{
  "model": "image classifier",
  "dataset": "made-up road signs on poles",
  "train_examples": 122500,
  "image_size": 24,
  "crop_scale_min": 0.8,
  "horizontal_flip": false,
  "translate": 0.06,
  "targets": ["symbol", "outline"],
  "num_classes": [28, 5],
  "arch": "mlp_mixer",
  "norm": "layernorm",
  "norm_position": "pre",
  "activation": "star_relu",
  "mlp_ratio": 2,
  "parallel_block": false,
  "inner_norm": false,
  "moe": "top_k",
  "num_experts": 16,
  "moe_every": 2,
  "expert_mlp_ratio": 0.25,
  "experts_per_token": 2,
  "shared_expert": false,
  "patch_size": [4, 4],
  "conv_stem": false,
  "layers": 8,
  "width": 256,
  "loss": "cross_entropy",
  "residual_init": "zero_last",
  "optimizer": "adamw",
  "lr": 0.0018,
  "beta1": 0.8,
  "beta2": 0.999,
  "eps": 1e-08,
  "grad_clip": 1.0,
  "cautious_weight_decay": true,
  "ema_decay": 0.99,
  "steps": 19200,
  "batch_size": 128,
  "epochs": 20.1,
  "lr_schedule": "cosine",
  "final_lr_fraction": 0.05,
  "warmup_steps": 380,
  "weight_decay": 0.1
}
Rows from block 4 of a small image classifier, named by matrix and row number. Rows with one number belong to one neuron. Each number is 500 + 40 x the weight over its row's rms, rounded and kept within 0 to 999. All counts start at 0. Numbers have three digits each.
After each neuron's rows are labels from the 100 images, of 14976, where the neuron reaches its highest value: "lies over" is the class under the peak. Only what is clearly more common there than usual is listed. The data: made-up road signs on poles. In brackets: how many of the 100, against the usual share in percent.
# fc1: MLP up (model.blocks.4.mlp.fc1.weight, 512x256), inputs 0-127
# fc2: MLP down (model.blocks.4.mlp.fc2.weight, 256x512, transposed), outputs 0-127

fc1.193:441516507459512514530494479454496475480437535468488453553474510436500473450496504490541525482469526516504478537490459460473449444517503509485480430531480490410497567525448494466497468451578467436551547465502410533538523426540505455461598525504505402547429540559450532541504517436489473478558526455490534497569482595436571504554488459500476523406526475494522466535492429554508488480521
fc2.193:554572505475493486598535491540510509425503486522524538561503489510573534488513535527532507602515493524444492504429524547413494517497500492585514507489477482514536501563572455511469490584492470518495532423520567483548550511444538496546457544534467475529438599517498484525493499494459537466461535516474573481487564536479586458463575480519552544488495515546521539540495512475517530439514
lies over: face (66 vs 23.2)

fc1.179:432425418514521463558499464502547486401517532511481504458458509401499527505472538484522464541485521487516526483520520530483448491520449536526462435522465440473550476559538419484517476498478478500455490576537435568548463483463505552545517513488508518551485426531472529507452476448470392458531491509458467514508513482568510537533480510565446528431545542503484469545499532477565516527502
fc2.179:522538498503463527505503443494524559434516578522465488539450425494524454518545460550523524534492469519567507488555525488417532449469475532528428494492473553557553489536419497574503492480505506483471522551514527499582443459533513437533480462528511488495490539486514534498561537555541486500512562482650579436532539466458514483442549528470538485532557456519520503567346545472522554552563
lies over: symbol (72 vs 2.2)

fc1.290:479459539421518425448510485512535497458477489481466443559564542503552545465420527417581488481456508538539473562497545443452501448521426485453477491538517446531487476500489543474497479511562479508479497501477460514575383552485456446484483531469504475436543494538550488565443471474543488470542526453470498486532521607451493539511485495439526464480480465475528584563488555467497508487472
fc2.290:559499493485460460584485520533441502428508438512524591527489501504490499478423567484519446534450464548434491488467499503413523490437429540569500467524490497503562496494536478453466468574532526445455520455428516544542490477548468474543549513517479490479526549478462521472532528481509481486439516517437518510532536515481597483457518444480487509501489477493550503555505527574539464494460
lies over: face (64 vs 23.2)

fc1.147:485429517474478553476526463485552555448505590493454532491558495504477522513490424456457523378553531535511466468504459503502479469522529400498449494513486506471435498517486600526459528539517516519516481547485576510561443490436527516391478464500552505507472501497504458486472467559418500465450551553445448486484468503443551508527477481425587488485513498467492407489488497500550563519509
fc2.147:528483451581523448539500509519550420472545432434516541515475511486470492490488570500496443505507476499410475470526524495438533452474486529515495413494534540470531499491498563473459353507473559400453521531570576504519515445492525513549477514455493466442558538558558493609564456528527411508497519490492484530511505497609511586511534511548559447504531507460479535506473534501490596483475
lies over: symbol (45 vs 2.2)

fc1.221:542477489526510407563496513518447503481478429612431496450516467467473479502430474455508403496482462495521458449442490454494468535514487487475518491525463507501543487439472524492499505477519516554450504544584464510517472511513502453502486499502477547445513492511495453512519531565525503509516499466463504553519526496474509549487495510356491502389463506548451478534464500558496541517489
fc2.221:556517520550466448550493468480483493494524447482532645542501461525521515504425514487492463540499429547417469489468506493399470490428452514543473462504505479491522480489500502467452493594543533446425535445452524539557499514550478430553578489507464477465437529482484515468564480427454500541451527505454513505531539528471606516477523486483473500512490467470532513540476526559577489476481
lies over: face (92 vs 23.2)

fc1.511:489541565491505502453559552453437520421517520475482515440466515517478502490402397433618539539512516485502512495480525438506475467483485518514505453524496491537530482456522488480465484474507573531506496505533531485468467467482414462541530469488473554498466464595487486498493437467553476517567431476523531490514583532461490602501459500428516511495441476497422474497526505486552510535534
fc2.511:474540451480488499496472505439541489484482513514488588583489530541513400520474453475486478557512486514501427518529515476457585385439421487486502527497422512498528477562417534553498476522551512519456520505506488561521486435502644545540522513501443511440476506456503497532491512489562527511496534485565487474548547501467510501484538470519455521468588381513455534540438437450443462537563
lies over: symbol (36 vs 2.2)

fc1.396:476462557456520454509568509517556477413479528522425435464521554469461521480380500492482442463446461518512507478473546523456462483487431491556470479553476459466434479533478503530473478527456518488508457558478426476485476502487484489507496519526539503542418501518501520529513427521606507559519501497469519491486489513489507535515507569432515555431460506489411539480487514492557568510457
fc2.396:545504514529467443550483472474478483490536464492539651517514469504512524475403518489489474538486446536422478486492503484416468492426468517536468480495505464505533472486494495456447485591535536451416520454456525561562504496561467444555571506508480485465464533482495515471562505425467476539439541501448507506544542527487594503481522456493462512520507467473538527533483535565578481485485
lies over: face (64 vs 23.2); symbol (35 vs 2.2)

fc1.359:504554514472526419459525453557491478520447519532460455482516435435513464514414516479547549503494478520482439511521514514478513447507485568448468510521490520509455467536507471474494525551517433527456483484567579546493418501498508477565491581518507558539547526581508462545522538507580484503564444479500554469487526492473486526468389489376519475529514532509401537508493524479513512469510
fc2.359:558506519531450462554471474484454466491552472512549628532511437510517521493397512498494465521481433548441470483478509494414435495445471510555440481494497465515536464493518491452440498582531542486427525452442538558563491495556452457542562497497506468487463536473487532464525503419472476538439546497457513504521540534507594486466536409473461511533504461473538511518482532547564475507497
lies over: symbol (43 vs 2.2)

fc1.340:477536496468481479537535483503493460500450475513496525536447546491488488560468499493500551448469481389500441511480513467539477467557434512507488492438477468459445501575472514490517504525530513510487562513535452552536470496524479469490566404505525584522465497545450473505517503465538555493472548464452508517459453520534561523546444493460549530472413457506414561486462509587510510479443
fc2.340:497549499558504500550477442485545513554448495452501604557484588524546516434558532525551409492511449569483484536487489567427539497406501539501489510517478519445511479474568557488460564527546548451484550467434508554554535526499519444558560548558486533482446552558465567476471492511490476492521502488514557475559586558470493502528535509486471448514531563509460523579490517483510481446544
lies over: symbol (30 vs 2.2)

fc1.327:454483569514556480581529489483561485451498478507421452476530532504438566516471577470488424487486518569479533522530554507412583494455484473586403442496493504464527495489532500511476486401503523471555487572520436478557523474510507468526530503527564482412519500500502540500533547511560434590554511491457491539446489491567475548438544551477526565434455509527438539471455534556518550575462
fc2.327:518455575511478463470486479405498502458549527507450558497541523531502484511449520499519520467524477528470495527544536499558501489455530527530479548460506519497481527524485475498450544474486555529459483485445559511501525605527503427519533490485528447535530463505478520478479506485436511476476485470517498526498510507542523426482506477538487522476528495547483519511522498570528455595587
lies over: face (100 vs 23.2)

fc1.200:553474455508465447509532506555479478467525487451525406510461473553570500471418493496558493549520477524457473453511520522501545455581506478487498528567513544511464514423562502504537464497497488535531444533435516415466483500443534483520478518469493490436496479494580471556449462538553481516507499469523527550511530485454465486498524481439501434509472546494395456436501446492458489427489
fc2.200:547501463495561501513566496441496527363557446425548470497459514494512506540523490507540499507516511540473556501521532465560527425453474492557548428500518575500485495531426499513500503533521511446524492538521521445465424405526526491515462563509503519479561547551500474584526507489566506539489495560470525466557465501395568505522511509435442505462544478483477468477541581418438461481470
lies over: face (83 vs 23.2)

fc1.468:516489525435493514446484504497538615431572542474502453451558516491400537445500541477630496516479458457546500498528523432460480476485478501529507443488519489465512539486481491417481444507520494504384508499535432527493463510443476568498505441559544486510527535558531475557492492480522485469533472506548503441486539499519479470478506539521455495493513466510519419552476550478567506508504
fc2.468:514553456548497449535473425471459495472473518417530543521436498478517478560418475470502542508487460509435421492447528518528548393500426460514501493459532542543475529498502495600511497488550483509505506554467478476465461556516579511528523520500513502466567447464531515487506461465551484527518565472586459423472569508510511542430503517540516530448581513528531557465475450500504483483508
lies over: symbol (78 vs 2.2)

fc1.318:470603439463509515477522411470492447477528508433492473524411517455468504470503514480512510479457419464506489525559523410487415492510435477533440460508469512484518442517508507442540482516467500541405538465459494488498486513490522542527526627473511503539467477643549538602477586447529549499633459428509536506495474556510482545551472463523438444468577492483490445472538515459539514513512
fc2.318:537476496481485497503523440488534612541493576522547560546507448508495499597545432548481548514548605529464398553496467550511394498532489487555523558494448463501520565545439540536475464566518514524513475481482463508496580413492534540455442460488553477506542460455495503464494485518518457453470520496542518460499510490474524512507498456515497501537515427503482480509448492476423480506514
lies over: symbol (33 vs 2.2)

fc1.102:502467474466605424522549528553528475528497459537462556510487498494493487587466453494547476610444473477504538412448612469559444559588465555455542561493540535507474477515463516470458522516459463452441556470527547470523456471482566512474400469455495532478519455509471450470453398477489438516479471563524495570539497489536426549447461498495499468501551399482525550457525550506467559504438
fc2.102:540497507507461539461517488493433459480518478444555493516506498524537452453488491541525499536448420456498493481467543523492469444511438538523450494558557565561493565577543467498480559501509476564485488488454516467459587564425489589583445484531485494537517564465482524540549460547458528553460504509503521412463505495426501431432532450516540543509537563513587538494444491449501539539518
lies over: face (93 vs 23.2)

fc1.297:474527466482495501474479486484534485535487522477466463540490482479544524512495495490564527578486490528519516504490520507551440439544508537424449528541523468441512527522533471496554521425507460516498560502530464571545397450497498456522519467528491482452501451469485499528442512472458462427508492493419558464453445568492412548522425524506475530472565471470471440501557469429478524507507
fc2.297:463522466524501458493404472546522498512441472535468487569506508520528514513502497475536540439505463445560507463507486483445433532512493482441537455455505505493448495487466541462466505488505526477457562451532474506446530477493456485453488441515513459402521415411509410442475498477409494421458491508493494485528656539492564488469527506503558450523503505420488499465498427491488498517510
lies over: rim (32 vs 4.9)

fc1.310:483477484530468476572446486494526510488509504467492474509463451468480494481464530430554532473486476590473453520548500506472480453510396539473455526542505468487540469473529467477492453466509475493428521530527540539556455521558508484565504509455564509510542456556551571514408580476517413494511479409520521510473478513434505524471487552457507449509492497425405527497437551533502546510538
fc2.310:629485462534502453495539422491485490552568544400551590520529417509539550505435497481505490472510467487439527507477488477435430485435523473492424461507503443459458456488403512467463507499504483577414486463509469507468519481481511397492532516486519513448490500516515524481553479429488472542496513563486532458540514484424594465550453465524464514492528480484494509476482488523535521486501
lies over: symbol (53 vs 2.2); face (47 vs 23.2)

fc1.45:477575505515492539453482495470491476525491540469436471593483445515563544510519483500518566558487486515572533508476462476520456427509556518467485496519495494462480504517543455539510557407494507511511573459508509511476460433464545489539485472527463482451529481461516553524438491506441426430507463539428596464498418548513390541549456486500469531512545488493474424471532453409466515507548
fc2.45:448538465533485482466409487525542535515426502554443472569508527454528493561533505489511483456473492465524546473480509470483401563486520516425513467469518474460442495503486515459462487477477553471442549489548484478471543473518467458453525430498522458458488432438501456419479482491433520426472468520480499479518626524529534472474473494516540477492514497439524502448523430534497475501512
lies over: rim (35 vs 4.9)

fc1.280:472505503429464472492518511538530502464532571508463419534472493500513547542464435532492463492574449533474487510505608527449545560511555565508501509470539540483519442462533431491540533478461478473480526547526559478462439559500470470489502466510435575534488525453498455542450447506560484485505497538535504468481437544543506553479476549460513516517522468569522507527470520516494564504468
fc2.280:521485542500484482439499549452526553476467475405554572490528541546451525437465553475474502491562510477472517492538497553507560524444578520579467510499551486475502492438539464456421403494496492536527500527397508470417596475498514508446526493496508506528459541529510503489523463537492518479544459512548469473459509476499565514447526514585456519499466512544551521526502479556562448523462
lies over: symbol (66 vs 2.2)

fc1.166:484479511440462444489536465542476487504469423549421422492542459481559507552455510460518500509553488469565481465428525464465509478537526571418484508498489529477413519434524429445497512501458537537480530524550474455484442441505574448510532502489499486443512454542477540517493464539497415478504522477455567504562529475508495552450418536433505515425519487519481456471508496504470498488513
fc2.166:546516506537478451554487469488451487482528442496525641530517479496523523479394525493500499534492446539421464485469501489410473478428457512526477462491504477500524484492487517464458484593543536456414538445466524559557502479546483467545567510507473492467449533480491517482551519433467524532430546508440508524546556530476591521482532429478463520518515482479536525537518529542585476462465
lies over: face (76 vs 23.2)

fc1.403:500471583448462500421495576501495516483470528465499520497503568499505464482486450486532549441498491434507494454508568513549480469549463534470545546465561563520433539494458459463484440532493547507464571498495547526472454396465493536522524508456489476552378415563538476491402465461469551483480496527514520504504490514569517492533452494546449566507458446471520520464452479469519445419508
fc2.403:500517533484509495488544573398505503481501499508424613538501452450522530460408428492519505498503531466480503551495468483583452477498529500489519504488488467486436588531482513508487538535492508532472494471415538518462548444465567437551502487504570533491513441471494439467546487515573467519443528524537527581540496506428545528534542432455511509526485495481458440525514489521500466476534
lies over: symbol (54 vs 2.2)

fc1.237:481478566599517420453561477470539486450593528475447572511470516492528538550478510474456459538500534526430487448500549444533497503471452473508502527525533500539491429531425505518497574521503551492516479459566523492499478520473478556490470467533518566447456497539529453479496477442601469556493455525477494516502537452404521567463440453412526503528520468435467542488513460476519489552564
fc2.237:469528523497399487477459574469488447454520540498516471455543516547475505410513470441520573546497445504560526459515494496440510447515518544458598546522456503539497546452493548457470420510436527582499487462602579532514553467468461545553475483508462517442443518534495540473523542459483511442507490504528482504518516502436423584575538503473508471522454549446506522546514468434450507497538
lies over: symbol (64 vs 2.2)

fc1.198:470460482489489469529503484484549533448502469450483408522439546488511621445486541442540461484508550577520525525501532447499530429542453459476484527514504432463482451427469557462564501518600548480494533521495418513532492548496524479471440514506558423472504546521534435483426524493482475473505514489459459543494554490471455503517476512441501487493506491461560492530551518475524529544508
fc2.198:579515509514506455527487525533464494418505468515518554490507444503505537473486533521518471536491463554500506498430490493489498507455445536550487498502485535499555518482473441445540449578558573538502548441434506597536448528559480456563575518538473486471519550486460566488500540487429385455470543528476496475560538550482572496457532462504473541558444451486532544560447534519531476453508
lies over: rim (34 vs 4.9)

fc1.382:533507509504473461473501503512479487551497536518455418499472466502573525514497527489536410472528479467537393517502507540468546507538534498431493539513532496473446451505472466513530536442515487513471542549454512453455433526495582541495471493505469519556467483521436419544446432512586479503517517478503528498499444465523436533484488505476532466475477481562535498582501493524514541534396
fc2.382:536506509538504451546486481495479482482516447496530649513511470503498527458422522497483490515512437518464470477455505493427468490437453501542472479492496464503520479492476487457428507590543536450423520454477515547543508474548463462550568495512481477472410522489446515459547499431467506527446539487463496511543550524488600521507518464482457521510501450463548522533496532565586472477488
lies over: face (97 vs 23.2)

fc1.79:481460506433537478520582466477515585480428551504415465484480515495507516572507447476576493444481562437543513520471505487481559529548510458409533458480443495471438425488506473542552503562556465515580519505464601511517485519462492475452444496503429581508519480499473472484504439530443481487526503569457542460558491504509514531507517488469555530492544459557427492530482510520550547549431
fc2.79:526480530503528450465467424553523504523496517548516613493533493496487495470434567507451545470536495549491489480450508483422486526457510473549487495519455528529531493538423507476422489565487509517419482481508527534523521395540447523525515466528493500488445561462500526496591486496408518551456547517477522522554505483514576534521499486459463503512487472446565532489469541552592479430472
lies over: face (92 vs 23.2)

fc1.219:532494519409561529462566515494549617481463458552459456423591510520419500467475544520517548511545507435515509560417544455482420512512462501518470502416461473513496465537458502458442462501480494500448503492562475559534456547457456577512518488541483482506470510564483523512476506455542472535520512488510524460496532489541545460508502508537524483476441402494549495507508560552488523526543
fc2.219:462581442555501547467460431446505458455519550375494405529449565433484458518487453488519486540564480493526471513480554464487581380502469510556454492429484538548509538521503529560488482457557519482520486515581534519539500483519524491466540526550524536470522517472503484554491494488515445476540494482551494451529528576505471537481532530478488546490597479629479518505467481447493515494462
lies over: symbol (75 vs 2.2)

fc1.17:490496552494524475562562518549533453454549474467463568518542501516523487535469464471513462464506494579437538489488503476555557449522522526478523461449523434531472443454467507574519485561473503503557551493457491443540525571482609457448505500523482514435535536470537367514515483493608369602457488526515530488393542533484472503522489515435544525496525503489499478469560523471498579489522
fc2.17:441545545486501497427492539481407515491501477496525532522498549603551492435572521497520523512566484506514565562504534557556600461522535527496553518455533514525503498421528498527542506470508483456573514528518488503514521489511562459499448533569489475519462571521490531503544508535518466513455455526496546486420542497511432451482512533525525449507482557505524466538475485462481518453447
lies over: face (68 vs 23.2); symbol (32 vs 2.2)

fc1.420:583505516542514454474468511543528511511448493530491510490537484450506536538485533431472488501508539539550517506483515507500507520529563540438495454537482489456450505475543478456466523450516511487400470562571476490507435436493486526456510460508496527479550441441413463454464488481434393440543471496460528472545514511500533552526443549532544499459569490487508466505474568503573533562431
fc2.420:501545467463444511451524534449553491464457456530473562517484576523524468523546496509561557496439434447453544507578506452478501518410506479489526447479484474550507483509442428531531507523494440464493510507522540531530410441552474546499510472479480542491511452481431477459609506416519382561446513465486502453484557474497519396504486529514497497483571482456458468565384480502500521526458
lies over: face (96 vs 23.2)

fc1.425:538481470532461532495575502493457527497552591410496421456478450495521537426477484510486530514507554462515423490516433508438591505478465446510470531555528481453434567488513535477515542491467510518501494568460480409443425439427526585467444513505487457470474469520521489548485528545523513521471479467491568454488510467524501565495530487464486489523497504555505391510524466482486471523505
fc2.425:432524538494440516479469479499437538335490407457442551572529506466548486519524489480558548457480508504500545515478488514579510455481450519478499506510496571565511510506501493550477535499562511511474552495504560470486464470582428583513537528517539498520543503501521472538563483471536545496448534485514544472525524512463584461508512460405433442504516481447511460481442464537485482457499
lies over: face (69 vs 23.2)

fc1.225:500501477511510459530502448496539585472488511482470499509533547521537537478488474422485522545478630599501500461502437468499456484543455453489494468486483555481441487457531552476490457540591577471439473539493555548579510510485478511431464409470561469516488511446448489443489438525464487494420467539488506437482464486459496486468474549493594534391511457469460439469529516486569531502493
fc2.225:471508440500536515525500521490580490457481539462465527501496526489500517484398540557476428528557498506412530485521542505484547461415440515551526489414473505455507524560501484533514404460416470455500531499533477541568529563537565473484491535505558544494501487528523525543508547492519483524538528510491510493521508481611556514430508580519522518527406444521504526526460520512490450473468
lies over: symbol (27 vs 2.2)

fc1.69:493504495462451449485548447546477456499447455566502529467471502471511454507476459435563437436473543442548444493537500496558560502565441503468450486556511460391529500435538510399570498517513553588489527537565481441541502492514532496502499525408503488499524412513448409529484523552467474429532444472490490576519525547500460531450441524503504537478465541559448552514481484503509511543526
fc2.69:506542451545473512522533504467544537498464476441539546520510477486491519535512557539508552572525470529466569438532579515465530433463446435571498512511524523562553498542490493533511436533508508525499524464434512503561511520586480424474557532544598501494491519512473518535462443483478498493457554516551513451460536483450507519443449533538476581524511518459507561526481503546524433409451
lies over: face (97 vs 23.2)

fc1.320:495495493498492498502454502537521544449460509521474435506513563473511601456470525493499429477540531518540494419520467423470471524495487485494382529476462505458434448492508498496497518468588523505518561479454471506529447550425458490512509586505536408516540530577470512499432532492506499492561518437539457473491544489466517500549526500484493454510480501444528491532532495484487520483492
fc2.320:566494501539482452553513542550474499480550473494491564496527452487509569447468513527538446506445396547474474517434476507472478529457491505537479461542535506506525481500443479510499466555560575506506510475468513527514527484556491426588542511553439522483432559515484547489522503426457449493495495524498491484561536515472574494487558454558490517524485447522527527580469544521581465488482
lies over: rim (26 vs 4.9)